config.yaml
arch: "swin"
model: "CTC image transcriber"
dataset: "numbers of one to four digits printed on busy colour backdrops"
train_examples: 295000
image_size: 32
crop_scale_min: 1
horizontal_flip: false
translate: 0.06
tokenizer: "char"
vocab_size: 14
norm: "rmsnorm"
norm_position: "pre"
activation: "silu"
mlp_ratio: 2
head_dim: 64
fused_qkv: true
bias: "none"
qk_norm: false
layer_scale_init: 0.01
parallel_block: false
inner_norm: true
moe: "soft"
num_experts: 8
moe_every: 2
expert_mlp_ratio: 0.5
slots_per_expert: 2
shared_expert: false
patch_size: [2, 2]
depths: [4, 4]
widths: [96, 192]
residual_init: "scaled_by_depth"
optimizer: "muon"
muon_scale: "spectral"
lr: 0.013
momentum: 0.95
nesterov: true
orthogonalizer: "newton_schulz_5"
adamw_lr_other_params: 0.0011
cautious_weight_decay: true
steps: 8200
batch_size: 128
epochs: 3.6
lr_schedule: "wsd"
decay_fraction: 0.3
final_lr_fraction: 0
warmup_steps: 820
weight_decay: 0.06
adamw_weight_decay_other_params: 0.01
Rows from block 4 of a small CTC image transcriber, named by matrix and row number. Rows with one number belong to one neuron. Each number is 128 + 32 x the weight over its row's rms, rounded and kept within 0 to 255. All counts start at 0.
After each neuron's rows are labels from the 100 images, of 14976, where the neuron reaches its highest value: "strongest on" is what is common among them. Only what is clearly more common there than usual is listed. The data: numbers of one to four digits printed on busy colour backdrops. In brackets: how many of the 100.
# fc1: MLP up (model.blocks.4.mlp.fc1.weight, 384x192), inputs 0-63
# fc2: MLP down (model.blocks.4.mlp.fc2.weight, 192x384, transposed), outputs 0-63

fc1.212 [130 143  87 145 138 134 130 156 143  78 146 109 115 152 105 161 118  66 161 143 151 122 138 137 118 111 167 107  99 129  79 112 135 118 110 138 168 100 104 144 122  25 120 125 160 140  69 116  37 118 153 159 134 216  72  68 109 178 176 147 148 190 139  91]
fc2.212 [119 147 188 170 108 121 142 122 106 146 164 159 192 151 175 112 161 214  93 119 104 121 165 164  89 119  88  68 140 136 158 171 155 184 144 143 117 197 164 121  75 120 120 147  84 138 107 131 128 176 109 133  92 121 159 172 143 119 102 105 138 117 133 137]
strongest on: length: three (55)

fc1.150 [132 167  95 162 144 128 127 123 151 119 214 152 123 130 120 118 142 126 103 130  95 107 174 114 151 175 163 163 148 147 139 108  74 118 155 149  91 124 171 176 141 118 159 181  89 117 121  86 104 153 132  82 123  77 120 135  80 119 121 103 213 124  73 110]
fc2.150 [150 108 109 126 178 163  78  90 150  98  85 101 226 139  59 130 141  94 160  99 140 112 126  93 115 105 137 144  96 117 102 146  93 137 133 214 144  96 104 121 124 132  99 106 161 128 173 118 160  63 142 137 172 157 115 125 116 102 137 180  70 111 131 102]
strongest on: the digit 0 (51); first digit: 0 (35)

fc1.133 [109 148 183 166 193 108 160 123  99  31 162 150 133 109 106 170 154 166 156 129  79 145 140 141 119 136 112  84 119 170  76 161  88 153  71 124 119 166 126 131 134 127 153 127 146  83 149  77 111 133 132 104 165  87 144 135 121 174 123 107 129 156  87 123]
fc2.133 [106 186  73 145 127  81  71 113  99  89  67 101 151  81 127 147  86 218 138 173 159 135 113 127 140 162 174 113 154 112 113 103  88 130 117  73 116 107 102  85  94 116 160 122 106 165 125  99 106 137 128 143 121 176 159 156 218  67 112 152 156 162 140 111]
strongest on: length: three (66)

fc1.232 [136 106  70 154 124 201 172 126 130 131 151  95  87 158 124 169 103 179  66 127 221 140  83 119 124 121 131 115 102 110 227 176 146 115 103 136 115 143 125 111 142 164 136  61 164 156 118 140 125 135 102  64 108 125 140  99 148 108  62 142 148 116 145 143]
fc2.232 [119 124 156 140 125  18 123 131 141 115 118 108 117 133  95 120 138 117 136 149 121 155 177 136 174 147  93 176 117  55 106 169 125 102 107 122 103  65 143  94 134 112  92 154 117 149 176 104 105  64 101 106 208 102  92  40 119 167 115 133 145 134 143  52]
strongest on: serif (56)

fc1.50 [193 136 137  87 166 124 116 166  84  97 221 122 146 168 127 173 136 156 198 127 110 170 148 157 149 131 147  75 145 109 146 115 181 127 111 127 139  95 123 126 210 138 136 179 116 175 175  67 118 124 121 143 126  97 144 144 180 165 173 117 171 101  97 157]
fc2.50 [133 130 109 145 101 121  21  92 121  85 127  75 129 140 177 133 151 101 128 152 114 122 143 129  61  81  88 114 115 122 146  82 139 140 171 144 106 142 111 160 179 140 129  99 133 108  87 109 137 155 182 143 137 124 107  78 228  92  33 140  64 163 173  95]
strongest on: first digit: 7 (29)

fc1.300 [183 108 103 127 103 145 171 145 132 130  51 113 141 102 165 128 180  97  19 149 152 110 100 140 118  93 176  93  90  94  93  69  79 188 168 163 131 107 151 111 113 157 161 151 180 122 114 151 188 204 134 157  76 108  96 161 150 150 109 158  84 107 154 102]
fc2.300 [148 107 170 171 136 126  91  97  99  81  87 150 191 195 138 132 144 127 182 178  92 128 152  78 111 143 124 149 120 114 189 106  58  52 124 124  97  85 163 144  89 119  78 109 135 125 102 159 161 128 149 128 164  94 164 108 139 190  97 157 127  85 140 101]
strongest on: length: one (53); first digit: 0 (28)

fc1.281 [153 160 135 135 100 133 187 124 132 141 115 197 113 133 129  76  85  88  85 126 116 104 126 168  48 106  88 121 178 143 146  99 130 115 179 123 116 173 140  81 137 108 114 147 145 122  96 146 137 139 152 131 172 103 149  67  31 147  93 152 137 103  57 151]
fc2.281 [124  59 112 120 182 131 133 154 137 101 125 140 146 143 110  84 124 216 153  64 127 174 109 140 127 193  93 129 135 162 119 125 139  96 125 192 170 169 227 175 116 123 157 191 100 123 154 152  90 103 147 131 100 146  95 168 132 132 132 124 132 128  88 168]
strongest on: length: four (78)

fc1.116 [195 117  90 142 181 109 130  91 132 108 144 105  90 123 114 133 107 167  43 135 151  69 140 148 102 107  55 121 115 117 155  92  90 144 149 128 145  96 137 131 145  75 208 128 120 142 134 101 137 153 137 164 101  84 140 122 107 151 127 159 113 137 124 105]
fc2.116 [124  91 146 172 124 117 162 130 171 165 144 151 137 169 116  84  90 129 177 146 159 146  98 134 150 117 160 151 139 101 118 116 145 110 161 112 105 111 134 155 101 146 107 155 164  94  99 143 110 148 143 132 107 130 137  80 114 104  87 116 125  93 162 190]
strongest on: last digit: 2 (26)

fc1.338 [119 138 145 176 175 185 157 120  75 119 136  83 103 159 116  78  97 161 107  90 133 160 145 113 165 126  86  83 170  53 128 118 117  79 159 132 144 118 167  94 102 113 116 180  79  98 130 119 118 120  87 124  93  98 135 152 122 113 118 168 131  97 183 106]
fc2.338 [ 97  70  92 142 127 155  75 178 136 105 149  87  93 133 156 154 111 127 177 176 105 142  98 155 167  99 131 159 166 101 131 132 135 136 107 171  80 123  86  81 131 118  96 102 103  56 146  83 151 189  88  97 128 145 116  64 146 171 114 129 142 145  62 124]
strongest on: length: one (52)

fc1.167 [107 139 132  97 152 167  95 136  85 123 142 121 169 123 113 178 176 148 109 158 105 156 112 104  81 220 141  91 124 152 137 153 149  89  92 169 132  89 178 119 144 168 127 138 156  36  96  85 185  81 150 162  86 138  89 138 144 160  78 107 100 100 109 147]
fc2.167 [176 122  97 173 144  66 119 133  90  79 158  84  80 136 160 135 108 125 132 148 128 114  75 163 125  90 116 108 116 143 127 123 156 174 109 134 148  98  86 131 134  73 108 141 108 142 127 169  86 154  68 116 160 100 130  97 140 119 149 148  98 128 124  92]
strongest on: length: three (60); the digit 0 (51)

fc1.139 [174 142 113 128 121  92 133 112 175  65  96  58 141 200 104 143 148 163 178  96 159 106 122  90 124  92 125 139  97 145 144 123 122 112 158  68 119 186 160  70 141 131 126  88 137 130 167 151  32 104 116 133 104 119 122 143 133  98 179 156 167  86 133 147]
fc2.139 [144  97  73 124 152 116 156 145  74 140 208 133  97 122 112  94 115 146 104  57 147 173 125 172 124  98 129 151 105 117 163 158 104 130  92 111 107 109 109 142 161 194  97 154 115 110 110 151 137 103  98 130 193  99 158 100 144 144 126 125 100 141 143 152]
strongest on: blue ink (28); last digit: 7 (25)

fc1.252 [108 142 165 170 149  70 120 138 119 141 162 128  87 114 108 171 123 209 159 125 137 124 171 143 174 176 162 109 137 163 127 133 169  99  89 150 144  53 166 102 158 119 130 175 121  93 135  85 100 187 128 132 110 158 130 163  72 163 131 104 140 168 128 161]
fc2.252 [ 69 172 110 111 116 122 136 103 112 109 126 160  99 121 170 125 118 117  76 146 100 132 150 149 102 124 119 150 150 154  93  97  92 101 227 123 107 138 166 143 118 100 180  86 141 123 128 113 169  97 150 114 124 150 146 149 133 132 121 140 142 200 116 144]
strongest on: length: four (77)

fc1.13 [ 77 136 184  90 168 128 109 122  92  83  90 124  74 151 150  90 255  85 122 134  26 135 129 128 145  95 114 135 176 172 122 141 116 104 167 126 137 139 165 168 112 104 147  77 155 132 124 121  82  76 155  83 173 126 163 131 167 130 108 116  87 142  67 116]
fc2.13 [142  49 104 143  73 169  62 141 145 136 187  79 169  73 128 124  89  94 154 176 190 145 120 115 150 162 187 133 145 140 175 100 107 139  96 151 145 128  88 120 115 142 123 156 129 121 125 118 109 155 126 144 164 106 117 124 107 131 142  92 152 157 134 107]
strongest on: the digit 2 (53); first digit: 2 (32); last digit: 2 (28)

fc1.190 [115 133 146 146 160 134 107  87 107 106 156 195 143 119 142 136 143 143 157 108  85 136 132 176  98 199 143 102 123  90 142  93 165 137 190 147 118  91 119  94 122 171 150  69 147 125 168 168 126 132 111 122 148  66 149 127  88 149  60 107 146 134 150 183]
fc2.190 [149 170  93 175  87 143 205 104 122 135 117 127 127 113 118 194 158 140 133 151 147 128 164 118 117  74  84 103 123  99 110 173 157 146 121 130 130 106  73  91 182  87  81 146 142 183 105 147 143 157  73 154 148 155 145 134 117 187 131 123 147 186  93 202]
strongest on: length: four (81); the digit 8 (54)

fc1.323 [110 119 127 123 123  75 141 179 142 184 145  92  95  94 169  83 125 117 109  91 191  21  74  59 115 116 171  81 135  96 191 101 107 135 150 101  91 134  90  70 155 133 155 125 120 201 164 108 170 181 133 111 137 149  76 136  53  98  43 134 129 112  68  95]
fc2.323 [159 103 143 145  89 135  86 170 145  57  65 133 166 155 148 171 162 149  61 178 139 107 138 162 155 165 123 108 112 182  96 138 151  96 135 143  90 124 190 158 113  96 104  96 189 100 136 111 148 162  45 188  88  68 128 128  88 177 115 118 192 151 153 136]
strongest on: length: one (54)

fc1.115 [142 125 100  92 156 114  75 181 114 102 106 175 147 137 170 209 115  87  51 119 148 115  96  76 121 110 112 132 148 141 160 136 119 119 179 130 158 115 115 115 101  79 140 154 120 117 109 134 135 105 151 151 116 106 136  86 158 118 197 124 103 114  75 163]
fc2.115 [ 62 126 164 158 106 148 190 149 112 122  87  94 158  92 139 124 157 123 126 148 122 114  90 123 161 119 177 131 149 171 105 164  77  86 104 127  87 155 188 100 100  94  90 185 129  74 136 113 175 149 164 107 134 197 128 126 132 122 135  98  93 177 112 128]
strongest on: the digit 3 (58); length: four (54)

fc1.177 [143 202 140 122 109 160 110 136 122 101 174 128 110 143 152 175 135 136 149 102 162 177 118  85 173 130 175  75 126 192 124 114 113 119 174 140 185 101 132 156 126 121 118 144  79 116 123  61 195 180 112 149  96 118 143  83  25 173 127 203 114 123 137 152]
fc2.177 [122 142 135  38 118 147 114  73 109 130 155 132 157 138 123  94 137 209  87 124 129  99 116 138  97 170 107 106 163 137 109 146 148 125 173 153 110 134 124 173 195 162 100 100 125 128 194 117 105 148 100 123 112 161 120 132 115 122 102  93 144 184  92 102]
strongest on: length: three (50)

fc1.272 [132 186 118 131 134 185 126 163 115 136 161 117 167  54 141 163 126 156 157 148 128 177 151 168 114 197 157 151 183 180 185  83 114 160 145 196 134 137 103 121  75 132 108 130 141 141 176 166 175 170 134 123 122  64 159  98 100  72 100 112 184 143 110 201]
fc2.272 [204 145  95 109 191 126 121 170 139 113 167 155 113 125 107  95 127  94 199 137  94 149  88 158 100 139 148 121 124 170 139 164 144 111  95 105 102 111 102 100 158 125 114 134 134  94  70  84 168 183 130 159 128 141  78 192  93 160  74  91 156 143 153 114]
strongest on: the digit 2 (53); first digit: 5 (28); first digit: 2 (25)

fc1.209 [173 127 132 146 104 129 132 160  70 123 118 122  92 130 139 124 138  59 116  60  93 125 198 162 142 146 186  95 122 110 106 105 160 125  74  87 133 145  66 162 151 161  90 122  69 131 179  83 176 105 124 106 123 116 161 150 128 129  90 140 130 127 133 121]
fc2.209 [125 107 126 174 178 162  86 124  87 138 178 169 157 130  99 115 133 129 132 148 102 133  96 102  90  72 168 133 137 148 132 115 184 154 171 118 134 108 149  53 142 182  90  63 139 103 114 155  46 191  92 154 134  92  66 125 101 119 149 120 120 162  96 111]
strongest on: the digit 7 (52); first digit: 7 (29); last digit: 7 (26)

fc1.263 [ 93 170 139 143 121 132 145  98 209 101 168 140 126 188 127 130 122 104 108  74 170  77 165  83 110 130 122 139 143  83 133 116 147 151 186 113 121  46 131 168 105 160  98 140 168 130 175 194 162 182 118 126 136 120 146 111  91  90 131 119 135 156 141 150]
fc2.263 [187  55 160 144 115 169  59 167 124  91 124  82 132 112  64  99 139 132 154 176 118  84 128 161  76 112 128 102 121  83 169 171 137 101 103  87 140 106 145  95 108 126 131 164 141 127 129 142 107  87 187 147 160 122 119  68 101 141 101 126 116 146 141  84]
strongest on: length: one (60); red ink (34); first digit: 0 (25)

fc1.174 [143 186 155 148  90 100 102 160 110 113 152 102 133 129 128 102 114 116 130 131 101 139 144 186 135 167 136 203 182  88 122  54 115  95 162  60 185 158 136 144 185 151 136 137 119 124 159 151 195 162 113 131  91 110  71  73 113 104 155  86 169  90 130  98]
fc2.174 [172  95 102 108  91 128 125 102 100 109 118 140 104 150  97 102 135 125 104 149 129 102 119  68 120 102 176  88 114  56 161 121 162 139 123 129  75 110 195 119  74 117 230  91 125 155 105 202  45  95 133 116  88 101  95 144 169 150 108 181 125 150 124 101]
strongest on: the digit 7 (68); last digit: 7 (46); first digit: 7 (40)

fc1.303 [148 113  96  84 138  80  86 133 118 131 127 128 152 157 121 108 130 166 134 120 179 125 157 163 131 143  59 146 105 168 128  73 168  63 105 125 105 146 155 155 211 130 147 140 134 155  83 134 119  88 126 132  96  93 126 118 168  65  94 184  99 107  91 100]
fc2.303 [129 146 129 169 133 175 147 177 107 149 116 166 146 122 101 149  60  76 138 111 157 117 136  89 115 151 209 101  91 125 134 124 128 180  85  69  93  94 147 148 180 181 102 107 174 118 156 193 168 134 145 123 156 114 127 133  83 192 149 111 134 112 114 117]
strongest on: blue ink (25)

fc1.254 [ 96 127 126 140 155 192 115 166 128 181 154 155  89  79 123 163 132 146 133 156 173 171 110 119 120  82 126 171 183 144 170 128 119 139  91 177  97 142  96  46  91 146  35 100 109 178 114 142 124 128 134 154 188  91 109 126 228 112 115 110 162 106 174 139]
fc2.254 [ 84 134 130 104 163 118 155 146  63 177  75 126 144  94 140  99 125  82 108  75 103 105  69  60 127 117 107 109 107 118 162 121 147 175  91 130 113 133 134 111 165  77 200 120 155  73 187 142 185 176 131 124 149 128 137 181 109 188 159  99 116 124 100 112]
strongest on: the digit 5 (47)

fc1.56 [ 99  41 147 162 235 145 100 139 135 140  82 144 140 108 182 123 143  84 115  98  86 127 130 122  95  62 124 113 171  83 128  91  88 146 207 174 117 168 132  80  99 105 172 119 151  78 137 173 119 129 115 152 107  98 135 150 188 188  91 155 131 128 125 159]
fc2.56 [ 40 163 149  95 119 126 138 106 171 121 183 131 138  80 107  48 118 171 131 162 212 191  71 210 142 111 171 142 156  86 136 131 108 101 115 115 178 154 109  99 117 141  94 168 128 127 124  91 158 115 114 121 136 125 153 151 127  77 134 130 104 142 150 124]
strongest on: the digit 2 (53)

fc1.67 [153 131 122 160 119 143 140 128 132 122 154 104 113 118 154  93 169 121  86 144 126  77 135 126  48 118 144  66 115 101 122 129 135 104 160 137 144 102 125 116 125 134 114 105 159 109  90  98  19 128  88  88 161 136 118 174 103 136 120 160 129 121 162 100]
fc2.67 [ 80 104 132 128 129 105  81 117  91  65 123 140 137 156 118  79 112 100 182 112 142 121 184 133 144 101  68 157 137  86 145 107  96  89 145 145 112 187 115 200 133 130  83 161  90 114 149 128 148 112  95 117 126 119 153  94  89 121 122 178 127 147 172 124]
strongest on: blue ink (35)

fc1.43 [196  68 112 120 140 133 194 106 206 175  79 122 156 170 147  73  87 134 189 120 119 114 152  97 108  87 160 150 122 113 104 108 180 130 117 139 136 160 136 132 154 179 114 149 118 101 101 146 115 122 139 117 171 117 108 148  82 164 138  97 132 114 167 142]
fc2.43 [175 136  43 179 172  50 129  90 153 136 158 127 148  64 110 165 173 129 193 133 132 115  47 130 109 117 167 141 131 163 163 155 172 123 177 128  78 127  61 131 118 123 173 103 186 137 159  85 135 138 108 120 130 125 136 155  83 121 112  87 156 111 141  48]
strongest on: the digit 2 (54); first digit: 2 (29)

fc1.221 [141 119  81 107 122 150 192 180 102 135 137 127  50 149  97 149 106 152 117 130 149 105 111 164 151 156 127 126 165  86 169 119 122  66 150 217 115  85 123 137 146 121  61 138 145 123 129  88 154 104 125 167 134 110  98 138 167 129 134 144 124 168 161 148]
fc2.221 [ 90 113 122 154 142  76  56 168 149 107 110 159 149 129 138 165 185  86 132 114 101 104 142  98 174  90  26 113 119 157  85 118 140 104  74 105 132 104 197 123 142  98 153 153 108 196 130 186  97 132 105 115 180 119  94 133 140 159 136 152 135 150 116 135]
strongest on: the digit 0 (53); first digit: 0 (31)

fc1.27 [125 163 150 114 103 109 126 155 132  84 132 156 143 163 170 182 142 115 140 126 156 105  84 125 126 139 142 116 154 138 107  86 116 126 114 133 231 117 140 134 195 112 127 168 208 202 180 138 161 154  72 150 156 145 190  90 111  86 140 126  94  91 109 124]
fc2.27 [113 135 128 172 135 131  69 113  93  84 123 113  93 132  98 138  97 144 111 102 190 119 156  89 189 135  89 195  98 120 134  62 129 142 207 188  69 171 184  94 100 127 111  90  66 165  97 102 177 114 134 105 101 126  86 154 122 127 122  86 141 156 160 132]
strongest on: the digit 7 (61); first digit: 7 (33); last digit: 7 (30)

fc1.8 [133 105 121  65 119  81 118 108 122  64 114 169  90 173 125 134 100 129 144 158  69 154 135 124 124 138 118 139 126 149 137  99 104 131 132 151 159 108 130  80 189 132 113 157 111 102 166 144 173 108 140 143 135 141 166  92 222 154 154 147 111 173  82 147]
fc2.8 [ 88  77 136 157 117 120 125 154 113 105 144 158  96 185 127 130 154 135 143 112 120 156 135 112 128  94  95 141  80 158 178  65  57 117 132 157  89 168 168 178 134 101 124 157 106 150 126  74 122 119 180 120 125 116 145 125 133 177 125 197  81  90 175 152]
strongest on: the digit 6 (53)

fc1.64 [108 152 132 149 166 139 164 115 120 116 137 112  84 129 123 102  76 161 146 152 187 124 155 185 113 137  76 142 129  90 157 136 127 104 149 132 145 110 114 110 116 138 143 115 142 126 159 128 160 100 139 180 161 131 181 156  87 157 170 166 186 106 130 130]
fc2.64 [130 126 116 174 153 139 147  67 161 106 143 114 130 136 183 167 131  85 146  97  79 138  99 123  95 144 208 151 106 124  82  92 118  86 108  99 138 164 128 147 133 143 106 131 125 106 101 107  69 162 164 118 115 138  52  84 129  81 135 167 149  79 106 156]
strongest on: length: four (67)

fc1.380 [114 107 152 128 163  65 201 186 118 138 106 117 112 117 111 104 151 129 127  97 202 150 144  86 117 156 109  34 122  84 177 189 101 163 120 133  80 166 144 102  88  70 187 142 128 109 142 103  71  61 129  84  87 149 162 184 179 136 101 155 125 174 114 145]
fc2.380 [133 156 161 106 150 113 111 116 112 125 118 139 171 247 141 138 104 103 114  84 110 100 140 125  90 109  84 190 161 178  96 144 136 194 165 134 197 123  97 151 136 223  89 189 109 102  90 110 128 148 148 128  95 119  90 106 122 154 143 130 145 102 110 113]
strongest on: length: four (58)

fc1.7 [136 132 110 107 184  78 147 128 128 207 113  91 130  92 127 128 118 127  75 120 183  94 130 144 147 157 149 134 101 147  42 130 123 178  98 192 122 150 113 150 131 123 110 149 171 134 180 105 127 181 112 106 130 133  68 136 140 177 143 140 154 138 144 145]
fc2.7 [106  83 133  90 145 173 129 158  77 128  99 187 155 101 112 109 134 108 113 143  74 195 172  94 115 137 159 144  75 193 208 137 120 117 165 136 143 116 196 116 111 164 115 102 130 127  96 158 164  93 137 130 190 147 156 117 134 103 126 144 104 125 174  88]
strongest on: first digit: 7 (30)

fc1.348 [128 147  86 114 169 137 181 139  51 127 135 135 127 122 137 130 167  85  91 113 194 107  64 121 182 119 107  80  97 153 128 146 145 111  96 188  95 113 153 120 125 112 134 160  86 128 113  97 170  95 127 122 111 105 142 103 147 104 146 137 116 136 145 185]
fc2.348 [157 105 113 157 103 147 102 140 132 116 111 111 106 107 153 113  72 154 171 139 103 126 151 141 195  63 159 162 132 174 153 114 144  58 132  85  72  72 109 154 142 158 103 114 108 144 108 118  94  94  56 120 159  53  83 118 141 151 164 117 128  92  93  91]
strongest on: first digit: 1 (28)

fc1.85 [121 151 118 174 125 194 177 104  69 129 140 156 136  96 160 118 186 183 103 121 135 114 156 136 115 124 135  75 135 150  86 133 134 137 143 190 178 102 100 153 103 150 139 130 153 125 100  90 143 173 119 121 136 143 143 103 112 130 136 129 128 111  99 168]
fc2.85 [171  74 149 178  88 109 139 166 106  98 162 140 149 133 104 138 125 140 127 184  81 135 105  52 118 130 156 174 118 192 191 130  76 111 125 103  83 121 144 171  86 168 105 125 166 114 136 137 128 151 111 144 135 111 183  63 123 130 117 147 141 132 174 117]
strongest on: the digit 0 (49)

fc1.256 [126 169 139 110 143 143  99 137 170  91  99 132 170 129  48 147 157 168 173 109 110 134 106 136 202 164  78 136 108 130 159 146  42 172 124  92 114 123 118 146  49 147  86 131 112 112 141 153 172 163 170 135 123 122 116  87 135 126 130 128 101 155  93 153]
fc2.256 [168  78 166 117 118 111  95 143 133  96 154 108 132 105 185 157 133 167 119 109 137 102 108 109  94 103 146 140 106 134  89 112 128  61 116 216 132 123 128 147 123 118 115 140 114 105  70 134 120 102 105 124 184 149 126 163 124  82 148 242 138 116 111 129]
strongest on: length: three (54); the digit 0 (48)

fc1.267 [ 56 120 145  76 116  90 143 137 136 150  89  88 180 137 116 104 142 129 130 101 140 149 159 160 130 109 119 123 135 147  98  73  36  87 109 176 108 237 130 116 134 146  90 142 135 124 116 126 157 147 116 133 128 128 113 134 142 119 148 135 131 143  32 107]
fc2.267 [125 123 143 169 151 148 149 117 113  69 139 115  68  79 101 166 108 130 102 167 103 142 158 146 153 111 100 121 126 135 148 115 176 107 100 191 106 124 162 111 200 124 131 139  93  69  99 148 104 186  54 116 164  89 122 142 149 130 113 119  96  74 199 100]
strongest on: length: one (60)

fc1.235 [117 150 145 160 131 146 116 174 123 126 127 102 141 131  96 167 104 124 125 144 153 139 104  66 126 126  93 113 157 112 141 137 101  81 177 193 110 143 115 153  46 116  83  45 126 198  90 121  49 129 151 161 160 125 130  71 117 115 128 174 109 167 135 149]
fc2.235 [ 41 146  88 133 161 107 145 133 136 144 114 108  86 131 144 122 166 127 161  78  70 128  37 155 145 117 139 137 152  95 107 170 153 175 154 106 121 150  72 141 173 132 151 143 129  95 172 102 167 132  84 151  97 134 117 114  90 167 154 127 106 172 125 139]
strongest on: the digit 3 (52)

fc1.108 [118 161 151 162  89 140 129  86 128 148 174 155 137 133 182  47 115 208 128 169 116 112 194 138 109 142 119 123 131 115 148 118 121 123 184 116 140 106 134 117  68 181  52 105 228 161 140  74 124 158 134 139 105  79 174 130 130 138  64 163 139  90  95 155]
fc2.108 [109  92 144 187 114 159 101  55 120 173 125 134 162  98 121 190  68 105 139 116 100 151 179 154 127  87 127 123  57 142 195 141 116 182 139 205 118 184 130 125 120  82 183 160 129 178 152 176 177 128 139 135 156 121 107  93 109 129 133 117 141 103 126 143]
strongest on: the digit 6 (46)

fc1.222 [118  80 108 108  91  81 160  84 126 148 141 190 140 143 176  26 153 148 124 122 174 143 162 149  76 134 124 105  97 110  70 126 181  86 136  95 111 166  93 123 137 138 166 134 133 134  62 144 131 108 184 130 101 159 149 153  96  78  87 103  97 135  63 102]
fc2.222 [101 156 145 118 179 142 137 143 161 131 116  99 177 124 137 147 179 125 184 137  97  86  96 163 121  99 109 149 118 113 162 106  75 177 115 107  83 178 143 118 114  28 121 152 126 111 172 153 192 151 159 121 117 149 110 134 141 143 225 131 111 127 111 154]
strongest on: the digit 3 (65); first digit: 3 (27)

fc1.57 [110 136 141 196 151 123 143 205 136 156  70 152 133 160 136 126 125 135 157 134 146 138  87 139 136 125 114  61 139  95 116  36  88 152 148  84 106 127 109 141  95 123 154 126  97 165 131  81 139  87 163 125 150 112 255 152 127 166 162 101 180  57 182 137]
fc2.57 [121 151 107  81  98 125  95  85 114  91 190 132 136 104 119 159 124 135 126 150 110  85 103 120 139 128 141 156 113 121 132   0 130 127 111 184 126 140 135 135 133  85 113 136 126 102  66 159 122 163 107 103 148 134  78 126 125 139  78 107  32 214  95 118]
strongest on: blue ink (41)

fc1.138 [149  43  92 111 211 111  91 134  40 128  97 156 126 132 148 164 150 119  75 115 155  89  90 159 159  73 158 146 161 131  95  82 158 147 114 166 184 138 182  98 160  93 176 117  79  90 105 170  95 117 160 172  76 190 105  73 165 136 177 115  95 158 176 157]
fc2.138 [115 168 145 172 133 123 170 163 142 119  69 120 166 141 127  84 128 146 178 147 105 156 115 102 102 159  77 140  94 120 127 127 110 142 164  76  93 153 124 112 136 124  87 115 167 126 121 104 126 132 126 132 139  68 188 168 122 125 105  95 132 163  85 143]
strongest on: the digit 3 (60); length: four (54); first digit: 3 (27)

fc1.201 [ 90 164 139 140 169  88 120 131  74  69  93 128 156 145 118 114  76 117 143 105 160 135 153 129  77 135 103 159  92 119 143 176  78  98 151 108  59 180  91 172  95 105 138 157  77 143 123 158 145 166 134 177 140 143 102 113  90 156 103 137 107 149  93 198]
fc2.201 [129 110 152 137 125 199 128 101  99 179 147 108 111 125 108 179 194 127 214 122  75  99 191  70 120 141 146 120 125 102 122 115 190 135 136 153 106 152 235 102 136  71  88  89 152 105  76  86 127 140 108 132 119 117 108 172  61 139 145 142 113  95 134 115]
strongest on: length: three (53)

fc1.39 [120 128  82 146 164  94 110 100  74  95 146  78 128  98 131 118 127 147 184 157 165 107 122 170 139 159 131 124 155 118 151  74 199  53 144 101 140  85 189 149  78 110  62 144 141 117 153  81 135 147 100 111 140  97 144 139 106 121  77 122 134 125 113 114]
fc2.39 [ 83 135 136 115  56 149  99 109 139 130 120  95 127 153 121 148  85 108 100 143 108 124  83 188  92 140 158 114 111 100 124 105 160 168 162 149 162 150  90 128 140 166 167 110 165 162 164 155 120 110 144 135 132 106 124 114 107 157 141 203 165  93  93 174]
strongest on: the digit 4 (56); last digit: 4 (29)

fc1.51 [163 159 109 151 139 117 135 147 108 138  98 148 140 106 103 108  80  80 148 127 162  75 161 202  86  79 178 116 133 117 126 132 161 137 208 115 114 116  96  94  46 124 112 129 140  53  90 123  89  84 133 155 141  82 127 149 133  88 158 171 138 125 113 131]
fc2.51 [134  81 177 156 147 116 102  84 110 134 173 105 110 146 154 116 134 131 118 140 165 176 150 118 149 162 110 160  92 214 131 161 188 116 199 132  73 138 187 112 142 174 169 120  86 177 122 162 121 181 136 117 115 149 138 173  92  91 130  78 196 103 114  96]
strongest on: length: three (52)